A small CTC audio transcriber, trained from scratch.
Model: log mel input, arch convnext, width 128.
Training: 23100 steps, batches of 128.
Rows from block 2 of a small CTC audio transcriber, named by matrix and row number. Rows with one number belong to one neuron. Each number is 128 + 32 x the weight over its row's rms, rounded and kept within 0 to 255. All counts start at 0. Numbers have three digits each.
After each neuron's rows are labels from the 100 clips, of 14976, where the neuron reaches its highest value: "peak on" is the class under the peak; "loudest" is the band of the loudest frequency at the time of the peak. Only what is clearly more common there than usual is listed. The data: single English command words and digits, spoken by a formant synthesiser in many voices.
# fc1: MLP up (model.blocks.2.mlp.fc1.weight, 256x128), inputs 0-127
# fc2: MLP down (model.blocks.2.mlp.fc2.weight, 128x256, transposed), outputs 0-127

fc1.37:120100090169139120082160165115109132163145127136098086086079132114125133161202151086177140142192122136149156112129116095124136131065157151195090169153106124114109094170082100108128124153143103137144146143091202137143123120176142100178167162128147151123145150099088130128141124175170058194143103058169126038134133132105161110144134088181177090156117106144150129115139128088189144137065
fc2.37:191071157144123122109139146139162192156128110063213198163110167140086135158118118111119151124065169156151159138114150169108151125120147152107099100084079180181131093158168093132173142094121086134105087099117157133137118125106091109146108109153143134157115154160095093185156174096089120140101135095111114115187121069127164065113102084155123146075175128137125147178111186106138099164169
peak on: /f/
loudest: 500 to 1000 Hz

fc1.59:157164103098156181110085151160116182094134126128100133100132061087147162126140133127129139072180155187142100120139106152133151147171138136143113125159105112089164099113126103099193087064084117156109118106149133092137136059157112102076123210143167125139157147116180152157166153106104122108174164176131127154164145137097125135114143180164121143108057105175126052086085132058168109165162
fc2.59:176111161129125155133105136091103050182173159132111138107105196072125078094119121153100101125035129143072180082062120163165086133077102128125126103113119097128151106096147117115148177092156108130160074129120168141102157093109135144168166174105093137159136095133116121085095117176088132195124128084132112112088096106147094132063164138131145102135118071108133154137182121148099161062123
peak on: /ɑ/
loudest: 500 to 1000 Hz

fc1.232:107154058082156154096140074105129145113078136158181090112082154118125110170106153157076137136120176136102144135131052103173073111155155119155131140145111151124156149136164131092140161152171147070180145125115033120100099126128123054211106130060120058082121134128136185138123126143135151162100121105109199139136115154112131086099134177155123153095101149137105118130195159155122144158141
fc2.232:134156150115135122157152103127088113131083124116095176179225116139128137088061153127115169164105116116170095163131147156075109147177199096078161093133114081183124115124125101194201107127089135156131150114167091126109101109141119150133139161139136119150170081139072110167109078126115158138116174102125136125131065120140123126124129194136121126085121099160107125170117017114119109194136
peak on: /ɝ/
loudest: 500 to 1000 Hz

fc1.195:167092147129159119087065116139181101130120144093062162099114128150097148125066144131106138166124063087176116173095190119159126148153149097114091124082140141163107115098057134131103126131177105127128130146142110111166136042100146151148151177187088110129085182168070146194150181074126110142113118119128161078111103130120095054136129129129105122160130190154071112147090165111155149119125
fc2.195:139112127181169053136146119143152157113088073195197113121083089173088133104113117090087137138119127102139124134127106154161113111074111128132049150165179109152150113097172056108133142118130098167112083106161103139146094067173091169101075164185155135061163120114129137140159124186158181126158139121094092077165146120141077077122113155162133099130134138105157115134196131148108116132150
peak on: /ɑ/
loudest: 500 to 1000 Hz

fc1.20:101175107077146187123143110122074080116104119087123087095112136169138090092095132140147161142173115149097138148109095110108136091189101156155103129154085113110091068105110110140126158125189127074117163057115135108148094197165142088137102082196136086173106136111090141161192126082158154171173117219156132174172102108069112105118126142112161110150165136148140130133135147183140094113130
fc2.20:125137120140144071166099121154120113125171102192076148101107141123057149156070121046106072107090139156101095072091134109134173129095083106157105152139099134154054161097136142155127133145134083123157186121129113166186124140126082156125135142078160074134104117096162096139086071165165120116137128079088150119159096161078161107088110072117109114143118094129191126166152070153096107155158
peak on: /w/
loudest: 500 to 1000 Hz

fc1.119:171153096086178122128135088108092125112149129126166135113138147078166131129139140090149118142068147120159151151098092104115114108165233123133125136116121118143123169207152183146065122151097152118129127102124041162088132125143191110208150117097190100167161138128116117153129154115100139198141107136111189102151127072139083159113139140154119130168128108064172111164147110146098065174110
fc2.119:101173210130130126099071109191093115108088089159114081100121133106119158135153180135121143156166092153142089152098159153051043120129136119107142141192189138136095149123113111110101169156128155177107070092060198144163129100125102143163082135106145148108131123159133156180132120142144108069171149120089155074109094156113109167104101145135142127148153103139137157095117107133142195190160
peak on: /ɝ/
loudest: 250 to 500 Hz

fc1.132:102082079121110090133092136115158099147107192112081166085141129129108180141084120136115149154105116163099105119102205129103166122136161120066125138116117181135129110150137084058195129158162099082144138128141138115179094138151126142125192209161156122117127168119101143064084133095090135102201122136130112179081181131140191159146081127082134140089158118049139134103136147083115127136136
fc2.132:082118094094167111143120139073138117120090090116116121171134116145108178134160148123126149121061133113140080130161131187186132155126199139200081169161116113129113126144173123113131098132097144140145119161175166172153103116097131095108046125120097130141137098141130121099201103149102151119160171176123120136092139069097170123161208162162109089126173201137146085146099129095188080117075
peak on: /ɹ/; /ɔ/
loudest: 250 to 500 Hz

fc1.112:146118097148158149061161187120128158072144120167152098130091156095142126145194094160151103117155168131168134199103150119095123159144178209102130113043146143090206119137134145156121118113112110190107094131127116120132141096116090157085174157166119095101143117189182178128115118151153132141123140126127144117129180143107148182161128086137118128145155075083128202211144153107145109159137
fc2.112:107086147092133084123086155160160096099130141136122102096074103096144134106133114118102088031114106125153147147051111072077123119160104114126163158131133128167113184137122141079217150128115079121063072135118132116097064142140056110105167091083102151135140152138090154123101179177161078115125140091160194144137074090148124141143136131166166165093148090099145141143132167146162138139148
peak on: /æ/
loudest: 500 to 1000 Hz

fc1.60:126124137134154098083153153144176217127185108131141112113104189114126137139136140164214120105061165168204134090181137081140129149132082149073110148121142173155148083143128167116160109165085103112156157153123125208131129152102103110158071062136169104109144162127120133092078085135177147104124154115089103139104115124122141104158117155159168122124122148156122172195077159188106131130148
fc2.60:109096159080125041158124114138162079124094077137128099110149109150132155128112087190094135100125126082091154111201085133197147088178101138118173147146128128119089164122063114167113094117132110152136133147144058167093152187113098098116109052177121101105110109068108141134163087146133083163123085087098152150128128086129089111080132135134164086110097090131124165092129172160072145102101
peak on: /f/
loudest: 4000 to 8000 Hz

fc1.156:153121051157152153073110161094160139069095168079111071159105080143103133097099101225126149135126080106177112131169102093071197162148153141067095169114192144153103066119142161095124092138123135148157175117116115140123126147122124175120178176152139104107105158140126149097142107153088157117129109146146115168104091141148070096134152155159145136157130114137094103155092094057079146136106
fc2.156:130096166203113067082111119132088122134095157121146145137092145083132190119125109120093137183136077165135158132082158155187123100203116073119142141131092134172083114088186162101156057197108131146091120171149120112183180134139165148124136062096151141160117113152150129159106142179115140105080126160144144126151135066175096091110158157193100102110093159102136110160123103143106156125089
peak on: /ɹ/
loudest: 250 to 500 Hz

fc1.51:126118132099149140126115079141128129107128124148144093155123104124129150108126138129110154174171102130108176132116136128061137139134107068132082161116104122122118107122110137169123142163133121141150090100132140158094116220155134137155123118142176136135128092189194155154145096129072092052150111186132255162162116106110135067088177187164135117043141138152170095054102080107114139135131
fc2.51:155200102085133094124136153070118099157103146052104130112160071125171123118109100134136111131061147094059120099101104164104113156123177136106092109145146135131100208079097115158148153141111178103089106134143145139142118169194092135134121140124121155083129165110113166044108142092078176158129142106145184112138126086148120104069129200141112146113133110117170154072192104137164113170107
peak on: /ɑ/
loudest: 500 to 1000 Hz

fc1.238:118159169179124109138203117041159101113198149116130130146144157136182139173108101113108107103158117118128124099089035100147073109161149089106127117151120079124160062168111178105111124186136100114136115083114015176117131151158137118130157122165148089118138173151135143126130116143107154144133117216152097113134165138116140114096159151151130183121145129111133152137152161196118086111088
fc2.238:180121151151094087094115107167066113146160106200058101113083124097099137083078101121087161128169169146147110128108079149098128095085185117133164159148089104121067144153066154117118174085154103131125079163111160102106142124111113102091107124122149064130067157161086091158147122127095083113123155081095093173148089124084133135076150120111145119122120142108151106135133144117166158186216
peak on: /ɝ/
loudest: 500 to 1000 Hz

fc1.249:182137159089139116104104182133160167131082112121123130218076144140171122099065140140119141106120123144109096164146123163155084135125122145149140092116129124136123144156173080120119155078172106061123116157177080172130151108092122138063123144141109123131105156124151142199160128109105127120208191216143108158159118132183116105148113165151157154160051138098106071113110088153098145177166
fc2.249:112132142128134126094082122091155067112136087115132111154136155085069091103114112068164110128123120167105144108129059125126168140141093099151183064139160146134171129146121135121077107075156064162120094102062126184141132146234125168189124148149113094108084116113143119079053128132140119161076124107050105102141088093079124129150124123110109128065140153094102101161126146116108155101157
peak on: /ɹ/; /ɝ/
loudest: 250 to 500 Hz

fc1.100:135160099117090150125138111106180137118100168078148128113112133124162133143141131146125144130087086156173131143091164162130160081105122097062137148166114092123139082111154110134064125029130123103140103091182096122100107144180156160189101099123072121103139128121175120131170136143128158172134144122134108134012121102185130186135094191162140107078152111146092134130205160062128151113150
fc2.100:101163110136159079137129089170147107104158159179125140137044129137123132127149163135116148150191141130157151137126137129122160098097175115149145193109097099091128142216142117098109101090081130170084122095141101103073118126124108130070080141127076102122107165130162182097119113083079138135127161110077077175004068131111121135100159098099115135132152109134142149098057111122099103142121
peak on: /p/
loudest: 250 to 500 Hz

fc1.176:127127210093118122156113074187122146066113151096145154123122100092112145129109107154131143196079139116119136146072126102135076115074129123152130152131083182165116177170120099089125155094103176163145115124071097111205147132161026140127185118149141120109129109107153167103139140102135211177137102123155076089111165146181168124113112141087120113109095176084116127152135156129130175147092
fc2.176:119126105151102165129119118124071081188137106094146177129104137123087149124136131182138116155146159155136113115140134120080135053089138172072113147086077104083059139133126114151088141149190151155158164137125113094152190109120144137132112121133107177155110171141105138138111143221126062096172099106099121061119125173088147138112193099110077133176180117141141048096107102075120135138160
peak on: /f/; /oʊ/
loudest: 4000 to 8000 Hz

fc1.12:115118117143137189069079173134120158074150090169140073109094173145108124071135094133144129156070146155181133205144152127119174183198114176110145131094110102136134127163141160155137131084080119130149169096169129125160158122114115052129135132113159147102159105095102099158212101127135119076134181149116151077162119125099124108109101122059106114105134119063123145116125087166153144164190
fc2.12:065130192091104099121159126163051133121137083121107135124087122135169136145111130059038096098134097163133099140130123113149145166094154097216115083120116135126125149126123145142147122090127153187079159162119135117139168117127079078119089141103182110145112064116148090068130097128111085139147129118150101095103071121084114201101188155111146093115133146163155221134122132085120115129115
peak on: /æ/; /i/
loudest: 500 to 1000 Hz

fc1.151:168140124154138091108133108147130139185161169172135155185111109149123098134151133112095170143168171130120131134116085127123027125119116139098155142108113126139134143166179113073086134147119145098113110193119141134069098147101184087143066158098128062126117134118069124121139045164132132142123173129113148169154126153101092136090083122121131096083108186155134080158098022133198119134159
fc2.151:104135176122169108143131174118142121161058114124119187152154163111169049130176114131183155116135143139179111176138148177110150124137161078124106094168194095168122149132157140131080094136176148157145071100129155137158107109161145102088064128110128135163104115157143082162148051184138080109132138113084127132092073117092110123121127154225076123119115152109102121110083084088148132092106
peak on: /ɝ/
loudest: 500 to 1000 Hz

fc1.183:056137066100165132119145123142122115124107149135119105129127137121103132196083122110172097137174170132156156098132115159043108143094143095166080197141115097122092119145143113082144172149136136127106105136145202155096092127158219121178082173118100064106145095124149187092100135166091072187155109079060169138110110136140126145090102133145107160114098125097132110078127117130079108133094
fc2.183:112172136102164142175092107173158125155110161139088105148135161178131107111071094114042103148133092118129120130087133178070085120161168159091053127206102101161110091180117098168186103149057129118097170154106103145120116137098089113178170145108108141108140113141096167160147161153110152098146187080136137116117088145101101133088129191113080072141140088131081129158137115085094144137130
peak on: /ɝ/
loudest: 500 to 1000 Hz

fc1.78:095153094110095136126122126122181170140095105121108119105109126092137120152031168133142155159064129131178173146141146113082132161114122175167141140181114145153165097184113103120091134178125117085143140115211159148115153141127143176122148142152084093145160084106136146096138088156092189091155156183160067179201113121153181137182165154101128155098126072110188111137099145146131131083099
fc2.78:153114104151150131183127069089160121130064072170114137103143097092148164136079124145098143081134118148122127074143087141151158123172110145192142170102147103106143170229107100153126132159149075142163082164158127148113162109101171126132106116143111119107144153122108149136201075074106077127096166136107086178072094060073108127101187108147133089113154147127091108110166159125132086108098
peak on: /ɹ/; /ð/
loudest: 250 to 500 Hz

fc1.120:070207119135179102170153190150204155181187121153132143166074134132124101159143116117174169144134167136109114119096084076112127096136116141114163130090098132127069091162144139157111181194125120125106154116113172149168118111130119112171100101166106195145121128145112126129125117190147115226145117163149144076168140124098124124114079127096115169161102139045116146138163082134140159159129
fc2.120:154119150116145144187153110143118149182171098156129097147108151122094123100130132117128135143104196114133092114162087122087141108110139144139175173085106126107109090122123123121042100083108088116112098145164127138085080084159094108086165176093098126113148134100124145157146071198096147110135140166109098078167112210136126145154174017149146115147117151180138147200108132156168139142193
peak on: /w/; /oʊ/
loudest: 250 to 500 Hz

fc1.8:146090105109169142125086165166100183091141171056149169133054143177109097160183154134124169097133089126133134150170132124157142128103098206132078139084093114126113138120152144149130087131123154196168108122120153118144145111170132104096162115142075069105155130168134116060114129140111170134125159142089125088133130151144059155202133152058167180098060102162104136140144152070145121117126
fc2.8:146073097138113093025111117139102121076121123157141155085153171126141145135106091090105167102136126133067131156079100146123107135119109135083113158127083160069109154124138113121110163200180136126136106077124119115106128146094108156111102105158118099099116142127091159108131087146048097155097121093162119088093087106066056129159095144106151105086087133058218162112100124181096127122137
peak on: silence
loudest: 4000 to 8000 Hz

fc1.216:114146188124179090112137122076098183097167115100145124138110187104197163108107131151122140118105083147109189132165141107137158126147135094122184119104124126114180151133143132116093146105142131148065085193137140240132135082110136141137120130146075160159202110121172160134160159109106126103119141191093090143149179162122166156203141138162089120160162112112115149207156115093107131116117
fc2.216:059107141113150129122126125129077165151101119138148143075057123146114123140129129166148127139150124117135081171120142120102071147089094136115148135158183122134162106122138111164107128094109146144112128121063176144146160087105152162128143123103168199141105114146098136207097172111150080140070174121154148185179119112178129077219067105087123131131104121145162125172072194136068169119173
peak on: /ɔ/
loudest: 500 to 1000 Hz

fc1.7:156113115133100131155160128028129136103148062150152199129137097093150148153158158114094117129121167147151119149123166109179111118163102128156204148152099177167121115148100091157124139103153157120121101119176175187153068170106110171160180084087099137104122145144130059129150171136120106057187153163110147110160082189144107124108145160166130103068138127156114139158134159087099110065124
fc2.7:145147108162101100072161042143164140082139130144162117172163086134089198176099169140165105088123163141146098159118126055132077073189175132138162147090183119143129135152096125113119093099117165093057095151145150147178093075121132138101102128107153128102118186111069080100107134134116123071123159099125092170181137160140085116128118176127136167074125094139148134125157096121092119106093
peak on: /p/; /eɪ/
loudest: 500 to 1000 Hz

fc1.44:166189095165136125165093118171131083100119086131128116156113122134118107096062159218153135164148115151140150156115091083110168221126138154109161090104167125127123082124151134166150139142128078093108121067156098130129084182133173125100107161063125168139087112076132144152117099121090147104125108176138155166093115157125093043229138171121162103112123126141128125090149103102092131138123
fc2.44:104158219138110082168104140098091143122079150092180118126087110116180186100120086122115161180139125167113119097097138126100205113137081149142101136133084126107089157098136165136157125129121133140071113177152121118201150108202088104113055108102117137150138149101111170123178144148103129137161132111126159207090131089141113069090114146140096108129121141170156064174097071108141149130164
peak on: /ɹ/; /l/
loudest: 250 to 500 Hz

fc1.63:105191121068125145113117147080168125091127099168127143154075094112129115154134129114063064124125155140108146167104147160132105135159140162102255166146080144188122110146101123140164133099150098111152083188151178152136119178117108128118133139150135102125064142048148068138162134133164139113140157158132103156087114145145131088138155113126110097128121168085100161154132137116129064100098
fc2.63:193171131182135173134154141103147124112107105152145105168161140139158168151122123183187085114125138134160122154142081010148095094174120084163185146090175056196107136104102122139101093134116105124124139100093172138141136104087132114060093185056157148115097126132092071167148111139123156113116110120133144119139154147156122137139174113130074162051096137176122121143141119144129172148112
peak on: /p/; /ɛ/
loudest: 250 to 500 Hz

fc1.187:178083086152151106104122118180099138144179116083116167152086120136128076075159122111156097148106115166152130123092149098126116119110106163199139153149069160129094162128099114116140117134089158078145071182138142158133095182102163122186161088107092154184130120151148029125121125092126125087139174093150168159144123115159129222128134095104100098123079140199100134091142155128141083097157
fc2.187:069146158107203110086124107122131134105065090114150106141133099131099116167111112095081106106142162136118111121118105140152138099106161129127153155103151111203108136162134144166110082136116159117056150102090151145158098137119084112155120100110061128116118117133173010205126139156104107123103130084149104134174153099082172122117154110101093164096125141058174056057144151118121126177108
peak on: /eɪ/
loudest: 250 to 500 Hz

fc1.46:096151161112078138105121147115098165094152119137145080117151120191112114118185150204138151108106121135059088098129115114090139097104107132126129156175137126093133085119143093096063067152135120178128070125162108177152167241114142161121143150152098128128119124147192151127129077142107184087117140142121152156124092112144152063124112188160103123122118163117196114080103111142061088105098
fc2.46:163194115137143178110117166067117079127085194052155099100136124078139129152092112213114131090145175158117127054113114112146101137164179120142120176067089117125147141152161180103124106199099136081088091151124109120170108154154118153136123142113135192104168061103122143118125143103101091123148154121171142139129103066141125065103135144128129130091105122118099184096152106171127120166090
peak on: /ɑ/; /aɪ/
loudest: 500 to 1000 Hz

fc1.128:142178110089162137143071111139147125158110137151123049128125104125123117089116107145150159141064085140138233126104089120117139115116092116125062210117155175166103117125153117114160166145151143236119143057157133109172156143157144111161119126096133112098121071143152136134187084149109166124224112142146105079118134083151136183117098099125094122152151126154110109126126111092136118082117
fc2.128:172125105162109160123149138137068121178158158049092145198118136184175091134145079128086176138149118111154106112122112141107105090089123146076132097154102067129110144140149112102148156176140088153132126088150154141157215098151195136121110142140119132123081142059198104116173169123092044141105154168089093132143148133131153084159168151104118150143148188135134147104141133092130073163125
peak on: /v/
loudest: 250 to 500 Hz

fc1.143:136186149118149104114063192126151255093174133119114107109152132109120112144149132137149146112122138131163186115135121138093103155161142128143135099155094119095158154159130160090110091067101150146097123120107142133147111040106065173118128129147088116147117162093148189104146175164164132156144115196190161110158168148157121143180146060139093110147106111102097069123130075079129128158119
fc2.143:139146106154170149125082054169132081156113177105140163144080171076103075195116134183125110099156157140085083122037061153150174104120081118086113078162141129127146126152126108097116146112137160161142131100143102148132114097128113091127157153099102133140165138108124098154093126148146056207082133132103174133121110080125113130183137076105141139084113108137180173181138176114092127154156
peak on: /v/; /f/
loudest: 4000 to 8000 Hz

fc1.81:152227123122094066154139166188147094131090155116155103136159112159162145125104148126167171089099154176135155128091155107120196122107158115123141136167123118071107119164180093103107155074146126112052092110174142173106159169180108142138127145173101102111086120102101152153136093125109132099168177102107136194073092105167131118171139131153151145151042084111127076112126131086100109153110
fc2.81:141119140132128087112122120131159117146139157074129146119067214126115151093093079077141168170172111092067123108132091118152099123123136073139133123121103119137130163150120096140114114092087118147102128181113116174121170167172169136177151169146157119089130096062191187098126097192174132208093136100043147121116075136061130126142187135164118128117138161135142110150108096098109157179111
peak on: /ɔ/
loudest: 500 to 1000 Hz

fc1.94:141100073126144141153148082142115109111137105098158156109116127141145143211131087057159186172191119155117124138127039161093128147135196109091141116113123150184125197145070133116118141127116072148154079115084161117181092149144163100158133133099122112101100117188127158155073157092196087139110116081148137149108156170114087104113124137090142122120078161141112197143162153096170162128122
fc2.94:133067147133127153116145167135140157090091132092103167100186122149117128110130116155145070121127116098106172149148186136070082073092170098092084136102109154120146119082146087129177161141055124123128124113111137106116112084131144135124139117134184065124124114112104077171135127059157150144103110102113103082107135154251093090167119143109062151063094155163121088186126128114117141083119
peak on: /p/
loudest: 500 to 1000 Hz; 1000 to 2000 Hz

fc1.121:143177113109119151173094118133180109173111115145129106141100113138148154099125113112140105160144100215145127163137078068154136154138088139075186111167160141140075120121142136078114225105120114140150141168205147130126133184091072144118196064110104137139196082120160103121095100131126118142137133094152117143155191129065061075116139121168101099148106108143133129141112169161107108182109
fc2.121:144128168128117108142139164193137082128101094106147101145107090201120166147130094114119049143160152124115196099117160084174117143147113172148161115067121141137174071193127101180118131101096112127096139132162091137104083104136109123101183147066151195118148134103081074162133131096103104160118158121136096104093151095205133137118106133091146135177064148108107106112192181154097089122147
peak on: /eɪ/; /k/
loudest: 250 to 500 Hz

fc1.229:123175094183099105095145116107140096141159128066067120142084106164144134161125133170095166165148129164138240120086119111103156144098133149125122120192089135088109152139111097151122136161123063119115110122140142092067163212148125131106183123177126112129073121148136093120143069140134128149105133139132068168144106159118142157101191088109114122119154168099192122079118176118123136043138
fc2.229:153146091127084149154130095129123086157208111137128136168120139120116111125090094127153150132165133083103161124116133163150123194146161092197109119120155175186191147150113160143144135105103080130183179117088165101107112124146168134128133103122092101179127192093118128127150143120114110119101204140100106231138137130160154073089225153134067165098098098131090156142163120094123096111123
peak on: /ð/; /v/
loudest: 250 to 500 Hz

fc1.73:093171128067116125084107183128200061135110106130088083094104134049113128201102080113147146150178098085163121159125120118095111128155168110125093113091096176103106123145118111123171160123225104160148088138123142165171141120168148083194131182155124166099103092187142181126130142103087124145097090108143149089128109115124108074135143171121112088136130163150091080108152138164115138123153
fc2.73:115149087108177102137139129141148162153169159159115158127178098165147133114130137089060167160139098161149141110114121178108117064117123140098085180144137125225152147096154158148150187097071097142085156142171090128107129049160088139126161170105183105072186123110144113144127162161133145143123143138093082135183145106100115075087093148170089148177135167121135126191146130064134112158127
peak on: /ʌ/
loudest: 500 to 1000 Hz

fc1.184:127153179120139117111137121156102118115099084107107152119133092134137132130184118118083147084097143176119122105098154154164136104138145101130140181179115049072166162138103142044138162081202067151143101109178141198167165161136162101175169199162109097119110127132117208181141175121113095109107105137105149125155173094077126099114096104141094131159119141183090107131100139128107075126160
fc2.184:122098076089202088132123138159125088098139120159159164142126145126144076126062137125102167163154081111111151096119093122148135083107137149143108140120147066170230125138135129145099136130098090108098123144105104140123083107139154157133177146127155137093108096071145111135090137152137170150155161091103057223133169111172063133066136145108142119088156126080196109163195135130098139149108
peak on: /ɑ/; /aɪ/
loudest: 500 to 1000 Hz

fc1.209:088201115112100120063155127116166155119147084171181077148115136162119112084183113116133074124198098109154170185127098080089066138163155145112122131087143129092176106123155156114157111112114090142125176074175174159123107179134107109115097137031180133155110131117146130175173144115156066116114158148106177128137167146148161134120178113147128152171122141133111143159097129168103165145178
fc2.209:120193120066145108148066155137120158113094134130080095155079084126114182137145123084110113088085111094128048087128143050118142140101175160145170137175158083151108122084132123126147105116145179117094070128096146164159125091174209124125065142064110138175165145164073117094119074155181116127117127115157085143153086120095126143097167161126161164120126111163135144094134143105096135121167
peak on: /æ/
loudest: 500 to 1000 Hz

fc1.139:150097146187166204135136074161097123090146122150145102130143147101197092126128149140077168135128135168142139082112071098150160126156120143110062103156137098081173151119119077138146152191151111115122101086121173149107122121079121083138180122089132099137133142137165074103099141125165142144129127133082118222131096107158148157111114110139093156138114068133197214149146151169125163192159
fc2.139:085132133144160129144096088193125106123139095138137139102153123129095104149107083128125154131124093061101156146119125203103096132140091118120086135138148152087157181153168136129091126124090111127116175149076161082107104117179136155188155006152132121124122184150144116138173133139150083106092147069091116145196054053112101189112178113154098074119138111096111134127119138099136112104157
peak on: /ɹ/
loudest: 250 to 500 Hz

fc1.69:159070117135118150089153162072127062109063139065177133134128115153121140082151187202130130115096099073119113118116149143141154078119144171112097146112173110173142165126046132102129066111172088127085098112115112122115132073103112118136072102122117169108116164114122173114091141127122167123101166132052119074122118141149123140138139105175094098208159110165172142137119161091097112096070
fc2.69:123139112159161093073148097157197110182170151193160147161111100120101125147162138142066161116161127150144084104134104093180124070130124171111176180122151139130138128186110110174107098098100067057151074123129111108158082093098130160100080132127163156100114104130106183151132148146151154095135135117130152166151165083129103200127177170124160191155110153061091125130111136162152143167167
peak on: /ɑ/
loudest: 500 to 1000 Hz

fc1.53:114146147087148064125153146147127158088059101134192101154100157202127119117134138140113111170106142114123140129152096141076096079149142143083058162120091110151163147137109136144106119154171084099094114103114069169126143139151155118207121064123141083126140143203130152150155123178133178114122108118094139122104176125116137095077151183138097135127132117079140108101244112164121081085121
fc2.53:069129096155132129123189120122127127084147148143150142168236130181096145078102156129101098168127122117112080130167108095083124139176154086102112136178125123142133141134079111155166145069048113161118184126081120159145072168158130148160142129172154171128147133114129133133095143116078087153094141139072154127106058143136126134057093123131152136114148138154135126095074095181063161150173
peak on: /ʌ/; /ɝ/
loudest: 500 to 1000 Hz

fc1.160:175129115152144101107167115133133100193161113121159156098101157154099095165069082111156135226175077143114207127101119095158139085173142190135159135127091155078124102168114163175127165181094130107168093180085139128145130116157126186086146128098157136135167117092081151116084159073120121135101131196077108122133047134127138150106161112103147166119124099096117157104099145128135094149122
fc2.160:162171130096114123092101086135098165067131125065112129128087100117133078139095145108116095139065131140155165110114139149090036226129144135146121138110110194090159120126137165117138108173141169146126120146142085125077149114131151171107174071144104121174104214115117155089100197087114183101119184091111130151145148143166120093146124120130114150160077117117134203159151099119157105102133
peak on: /p/
loudest: 500 to 1000 Hz

fc1.196:204094095150139087123129091159089125153172120103114111129140131096121113159137151152112209162121137100139130142119100112193113127135178111125145130171108100151119130152058182081154103059155113135185181104137078116221117124071183085141118137113124085121143108190065133152120137136186082116108088092106159105161176118088135126118122108128131140149099117167197110174143131084162164161122
fc2.196:146024087148210106133123123092121071098077112184130173161180135145153133167142132158134106095150106131162165122153110088099059097124118105126092140149089107139198112081170130129087095129163153139142087132138159096132092081140123159125109143078189145111074098107147097121133109070084112107140069110127107133145178095173142091114149109126091141091153143118133116127185159155084161189133
peak on: /ʌ/; /aʊ/
loudest: 500 to 1000 Hz